Weights of a small multi-label image tagger: 15M parameters, muon at rate 0.0053.
Rows from block 2 of a small multi-label image tagger, named by matrix and row number. Rows with one number belong to one neuron. Each number is 128 + 32 x the weight over its row's rms, rounded and kept within 0 to 255. All counts start at 0. After the name is the row's rms in percent of the matrix's.
Before each neuron's rows are labels from the 100 images, of 14976, where the neuron reaches its highest value: "strongest on" is what is common among them; "colour at peak" is the nearest of a few named colours to the mean colour under the peak. Only what is clearly more common there than usual is listed. The data: drawn branching plants. In brackets: how many of the 100.
# fc1: MLP up (model.blocks.2.mlp.fc1.weight, 1536x384), inputs 128-255
# fc2: MLP down (model.blocks.2.mlp.fc2.weight, 384x1536, transposed), outputs 128-255

strongest on: spreading (47); red berries (36)
colour at peak: pink (32)
fc1.181 090 [117 132 175 142 113 121  89 157 117 128 158 166  78 120 122 131 128 165  94 118 121 126 149 147 143 119 190  99 121 168 132 145 163 173 255 118 176 122 128 115 151 114 137  55 121 131 133 119  88 121  85 136 126 129 116 170 134 125  64 157 150 149 101 133 134 114 255 127 137  95 116 163 104  78 129 122 129 113 123 133 141 113 154  91 125 146 118 124  93 106 134 138 167 131 119 138 122 125 124 141 123 127 193 152 138 118 128  88 193 157 120 119  85 133 137 123 100 128 107 128 137 111 103 128 161 115 139  72]
fc2.181 097 [124 112 144 181 131 140 122 147  50  98 130 140 124 128 132 212 145 123 114  90  89 138 134 255 128 112 133 124 128  85 133 124 147 125 141 135 114  89 112 122 129 130 127 120 131 102 120 120 123 136 168 135 130 122 127  80 150 134 126 113 127 252 125 127 127 125 120  98  97 117 164 136 131 181 129  79 136 148 151 127 117 118 126 121 159 135 120 134 123 127 128 131 118 142 120 123 113  89  28 110 122 145  98 142 145 134 136 127 125 154 143 116 120 149 135 155 126 157 135 133 131 121 127 139 132 135 132 131]

strongest on: spreading (39); bare (37)
colour at peak: white (49)
fc1.229 079 [126 121 194 189  87 122 130  42 134 126  97  91  45 131 149 111 136 138  40 138 122 129 189 127 123 162 122 137  95  90 127 124 156 134 125 101 119  87 120 135 122  41 145 114 108 173 142 108  93  77 135 114 213 117 131  55 118 124 115  78 106 199 124 106  73 130 115 178 123 131 166 124 127 147 116 117 151 154 142 130 121 128 177 100 101 128 129 147 203 152 185  99 118 155 114 178  77 120 108 148 136 137 157 130 130 126 131 134 144 154 119 182 129  69 118 123  91 120 172 126 124  88 130 136 135 114 128 128]
fc2.229 103 [129 125 139 134 127  37 117 145 122 144 124 139 127 133 125 124 152 131 133 170 125 134 133 144 106 128  58 183 110 212 126 115  83  64 124 184  37 120 123 123  81 120 114 145 121 165 127 139 145 145 124 127 128 208 122 138 127 129 159 118 132 149 156 125 186 112 131 120 130 138 121 120 143 131 128 123 127 138 109 129 129 102 145 146 114 126 119  83 123 130 101 126 115 131 126 176 148 106 134 122 133 109 128 122 166 145 136 137 120 158 126 143 145 141 118 139  97 118 176 145 128 196 122  74 255 255 129 124]

strongest on: wide (37); autumn leaves (36)
colour at peak: grey (67)
fc1.428 101 [106 140 119 145 126 125 110 129 127 142 129 129 118 124 118 177 124 124 143 117 104 128 114  97 133 127 127 133 147 139  95 100 173 128 141  53 147 108 130 129 255 142  83 137 103 107 112 100 107 121 136 161 142 117 225 146 143 101 130 127 167 120  91 124 139 119 149 115 132 143  91 120 126 159 127 136  82 133 125 130 120 138 111 114 133  50 119  90 131 142 135 113 134 166 111 166 142 127 129 134 132 133 110   0 127 129 135 163 142 121 126 128  96 177 138 146 120 145 111 121 111 138  75 137 118 147 120 121]
fc2.428 109 [129 137 137 110 112 110 120 137 113 125 128 154 117 134  95  98 121 141 153 126 127 127 135 124 144 102 123 154 135 107 134 135 126 145 100 159 113 134  72 127 129 113 133   0 188 106 112 138 121 130 122  99 157 151 123 125 100 136 123 151 140 255 111 117 137 211 131 119 157 129 134 121 137 119 151 104 146 155 147 127 144 127 128 111  95 127 140 145 180 131 156 167 132 127 118 132 129 152  96 134 125 116 121 133 159 134 171 135 114 140 130 106 121 139 130 147 255 122 128 127 143 123  98 117 138 137 103 141]

strongest on: spreading (36)
colour at peak: brown (61)
fc1.572 079 [178 105 128 171 125 127 115 124 144 128 124   0 118 145 142 130 124 137 133 156 111 144 119 156 112 127 100 120 117 126 149 127 130 166 113 132 138 113 137 105 137 121 151  97 180 152 136 134 154 117 148 151 113 144 162 131 121 151  41 137 130 109 115 126 117 192  88 114 129 134 128 111 174 126  62 121 126 132 136 103 151 131 133 109 125 117  71 151 124 128 104 122 162 109 140  69 127 126 150   0 137 141 120 130 129 161 133 127 143 129 121 117 139  94 138 142 150 129  93 133 133 111  99 121 125 163  86 124]
fc2.572 100 [156  82 113 116 116 129 127 166 151 170 133 129 133  90 161 116 131 140 154 113 131 138 128 103 138  30 117  52 125 138 134 125 119 146 255 105 148 125 127 136 186 143 144 131 138  97 103 135 126 132 127 118 131 127 124 245 189  63 109 171 135 159 113 127 135 114 134 144 128 146 121 138 139 136 159 131 255 129 126 130 141 108 128 130 151 103 162 116 139 138 137 104  94 113 113 112 130 125  82 135 139 117 148 128 102 130 128 126 130 119  84 126 122  78 125 132 135 116 131  68 134 112 159 121 107 130 177  88]

strongest on: wide (72); red berries (36)
colour at peak: grey (83)
fc1.3 079 [121 148 141 111 134 113 134 180 104 137 173  94 139 128 122 117 128 134 143 146  70 118 137 123 167  78 143 141  96 119 125 134 169 125 127  70 138 156 144 133 137 117 132  78 139 153 117 128 146 121 173 137  75 157 120  93 168 109 138 125 136 146 151  82 137 147 101  47 130  74 126 174 123 140 145 137 135 162 149 103  98 131 115 133 144 132 159 104   0 136 107 113 135 135 119 113 138 107 189 120  54 106  71 148 134 104 128 128 137 121 138 113 153 157 114 136 126 151 139 120 128 133 118 180 126 119 129 145]
fc2.3 110 [123  88  94 111 120 149 136  90 122 156 123 159  44  24 127 128 127 134 118 151 150 100 134 120 112 117 160 128 122 158 160 136 157 120 126  75 131 128 146 121 113 128  80 123 106 116 117 156 129 135 133  86 131 138 137 117 120 147 106 137 124 116 145 128 143 134 128 109 107 109 147 144 129 145 118 161  84 142 134 165 130 121 150 111 204 103 128 140 116 140 149 121 129 130  49 138 128 122 130 127 122 118  78  91 111 136 117 125  79 131  92 119 144 124 118 127 117 139 120 142 120 126 127 128 157 136  52 130]

strongest on: wide (44)
colour at peak: grey (75)
fc1.736 083 [127 110 104  94 165 145 122  96 139 129  62 128 119 139 134 128 131 131 122  57 104 143 136 127 184 145 137 119 131 123 128 177 127 140 136 108  99 129 148 131 130 175 143  90 150 139 171 128 122 124 157 111 138 128 137 135  57 132 169 132 176 142 143 125 117  65 136  91 110 119 101  65 135  70 119 126 109 130 111 130 140  38 112  56 125  91  95 154 119 113 145 117 130  81 137 160 129 183 127 120 112  95 128 110 202 165 174 115 119 119 136 125 118 124 104 153 143  64 123 129 133 137 106 227 100 145 121 117]
fc2.736 097 [144 125 160 143 105 146 129 144 145 128 134 161 154  88 127 113 120  64 118 112  99 113 143 164 110 106 111 159 142 127 147 119 118 123 109 115 129 101 145 141 155 158  74 124 118 136 141 125 100 187 134 119 224 162 128 126 142 121 134 129 130 137 144  61 133 104 128 101  99 103 128 125 117 132 122 150 137 129 127 119 143 155 118 132 155 123 123 127 111 212 121 119  84 124  94 138 252 127 100 135 119 124 139 132 125 108 114 156  78 109  99 131 117 116 102 133 123 130 131 207 141 138 104 115 149 100 128 132]

strongest on: wide (38)
colour at peak: grey (79)
fc1.674 104 [135  28 132 150 130 117  70 127 150 129 124 148 150 129 126 121 124 126 166 102 113 136 120 131 137 113 121 132  84 139 119 135 118 124 126 147 121 131 121 129 128 115 144 126 125 123 127 135 123 166 150 123 173 140 123 255 128 126 103 128 154 142 117 111 121 132 130 123 142  80 156 124 129 115 101 173 118 128 128 124 136 126 125 131 128 147 132 126 165 128 133 138 169 135 123 146 121  75 129 110 130 139 118 131 103 126 134 128 129 126 129 138 160 120 185 124 157 178 150 131 135 102 116 139  70 112 127 129]
fc2.674 087 [138 119  89 128 114 136 164 126 184 123 130 156 159   0 107 170 133  92  91 131  36 142 129 166 125 128 121 100 117 160 116 150 160 105 145 125 134 114 122 119 131 157 144 118 111   0 143 195 130  78 133 146 113 124 119 132 143 129 124 188   0 117 130 133 124 115 128 133 123 116 102 114 110 116 154 119 135 121 165 110 252 136 139 118 152 139 116  80 110 128 128  72 136 122  88 120 136 159 149  81 139 128 165 132  75 104  74 183 110 110 182 183 108 142 132 120 136 164 115 124 139 142 131 129 127 124 156 148]

strongest on: wide (67)
colour at peak: grey (61)
fc1.590 098 [159 123 121  78 168 142 171 107 122 137 114 127 128 123 114 123 153 125 127 128 145 134 116 119 151 132 128  93 140 144 116 126 171 135 120 103 101  83 120 112 106 105 107 133 170 180 132  99 157 125 124 151 130 137  30 142 165 127 129 147 102 111 157 131 112 130 115  84 124 185 122 132 123 178   0 145 129 139 134 129 122 131 124 101 111  83 112 109 123 133  14 169 126 144 139 159 158 132 108  89 119 129 130 185 142 147 121 122 129 137 136 128 132 116 139 122 127 144 139 180 126 141  82 107 116  93 120 162]
fc2.590 105 [139 164 112 136 148 163 134 130 131 155  88 116  94 116 128 126 131 153 131 193 118 120  81 128 136  62 132 127 135 130 159 161 141 127 255 132 118 110 127 133 130 153 128 230 132 111  95 122 142 153 128  58 125 128 128 121 152 228 112 127 114 119 109 106 132 128 120 134  59 162 131 181 119 133 139 129  96 142 116 129 133 128 114 130 128 130 125 148 137 119  90 133 140 151 133 115 129 135 146 146 135 128 100 135 139 151 160 152 172 103 118 143 162 163 130 171  77 120 122 182 129 110 121  97 141 101 139 150]

strongest on: wide (66)
colour at peak: pink (44)
fc1.361 107 [133  95 140  97 121 158 134 171 133  96 132 123 221 163 141 133 127 193 111 128 127 141 132 132 124 103 121 120 127  32  82 140 119 114 100 168 151 132 127 137 255 122 122 125  85 131 149 131 134 126 155  99  94 176 137 138 117  72  78 127 140 154 132 152 158  91 198 145 183 150 126 123 115 130 140 130   0 109 126 122 131 112 164 114  98 150 123 131 107  97 126 152 116 135 132 130 130 123 109  82 128 125 116 129 117 128 134 117 111 128 158 125 119 153 127 126 102 143  62 128 113 130 105 115 163  63 119 157]
fc2.361 087 [113  98 171 128  92  98 116 118 127 133 123 101  97 141 135  96 140 149  95 106 134  79 149 155 152 110 133 112 124 118 103 107 127 115 127 139 125 119 141 134 107 126 163 124 127 110 134 126 137 154 168 135 176 136 117 105 128 123 131 185 130 144 100 133 145 118 128 112 118 129 148 158 129 154 100 128 125 167  95 155 107 142 140 129 135 149 125 114  96 140 105 177 125 171  54 140 101 116 132 128  38  91 112  81 125  76 128 129 125 111 129  89 127  91 126  87  99 125 144 119 123 139 152 135 116  45  72 126]

strongest on: spreading (45); pink blossoms (42); green leaves (41)
colour at peak: grey (72)
fc1.437 092 [106 108 146 172 106 120 204 153 136 154 159 129 120 205 134 149 145 101 133 161 128 124 175 154 127 135 138 141 132 108 158 102 138   0 122 127 118 117 121 156 131 131  47   0 142 210  91  79 181 134 132 121  95  98 124 123 101 144 127 142 128 139 138  92 104 135 156 111 120 155 133 132 114 115 143 126 105 142 133 106 107 122 157 130 147 135  70 118  93 123 138  55 154  97 135  87 108 135 131 127 130 123 155 113 144 137 133 153 128  48 160 122 127 124 137  71 130 118 131 159 122 127 116 125 125 126 113 163]
fc2.437 083 [142 107 169 118 139 126  89 125 126 188 124 116  66 156 143 111  96 167 117 130 144 114 154  87 125 130 142 125 144 139 138 123  65 106 141 122 255 140 122 149 101 127  99 128  92  88 135 123 131 132 141 108 116 130 165 151   0 129 121  50 138 239 131 130 102  70 116 120 167 141  96 119 100 127  74 147 129 130 125 123 113 132 112 135 108 146 100 172 123 144 136 191 113  89  95 126 120 107 116 124 132 121 109 116  87 128 128 132 126 140 181 230  67 139 118 139 131 131 120 115 114 131 179 121 136 150 132 103]

strongest on: spreading (35)
colour at peak: pink (31)
fc1.356 095 [118 157 130 138  95 144 222 143 107 201 128 130 118 128 132 134 255 145 105 113 139 132 123 149 119 124 124 103 131 148 112 108 120  95 114 115 130 141 224 255 128 137  93 140 113 117 114 143 120 135  87 155 162 127  93 105 121 140 111  90 111 164 110 174 124  95 123 126   0 121 128 146 138 130 102  92 192 132 131 130 129 111 140 124 116 103 152 136 152 117 106 133 133 109 160 125 122 129 162  43 123 126 161 119 121 160  84 185 131 135 131 134 138 151 187 129 151 110 131 136 123 132  78 135 118 109  83 110]
fc2.356 101 [154 141 128 127 126 121 126 144 169 131 128 117 128 162 154 145 127   0 145 135 201  85 149  92 128 125 124 171 129 119 147 144 126  86 109 112 137 204 125 128 125 118 125 128  93 123 137 130 189 123 152 139 127 141 130 116 128 138 149  79 164 143 128 116 116 105 124  60 128  85 120 136 115 255 133 119 121 115 105 103 106  96  92 161 126 148 105 157 119 132 113 142 126 121 151 122 145 176 125 135 127 132 142 108 130 165 122 135 113 134 135 128  98 119 110 119 105 134 129 242 121 130 192 122 119 129 118 132]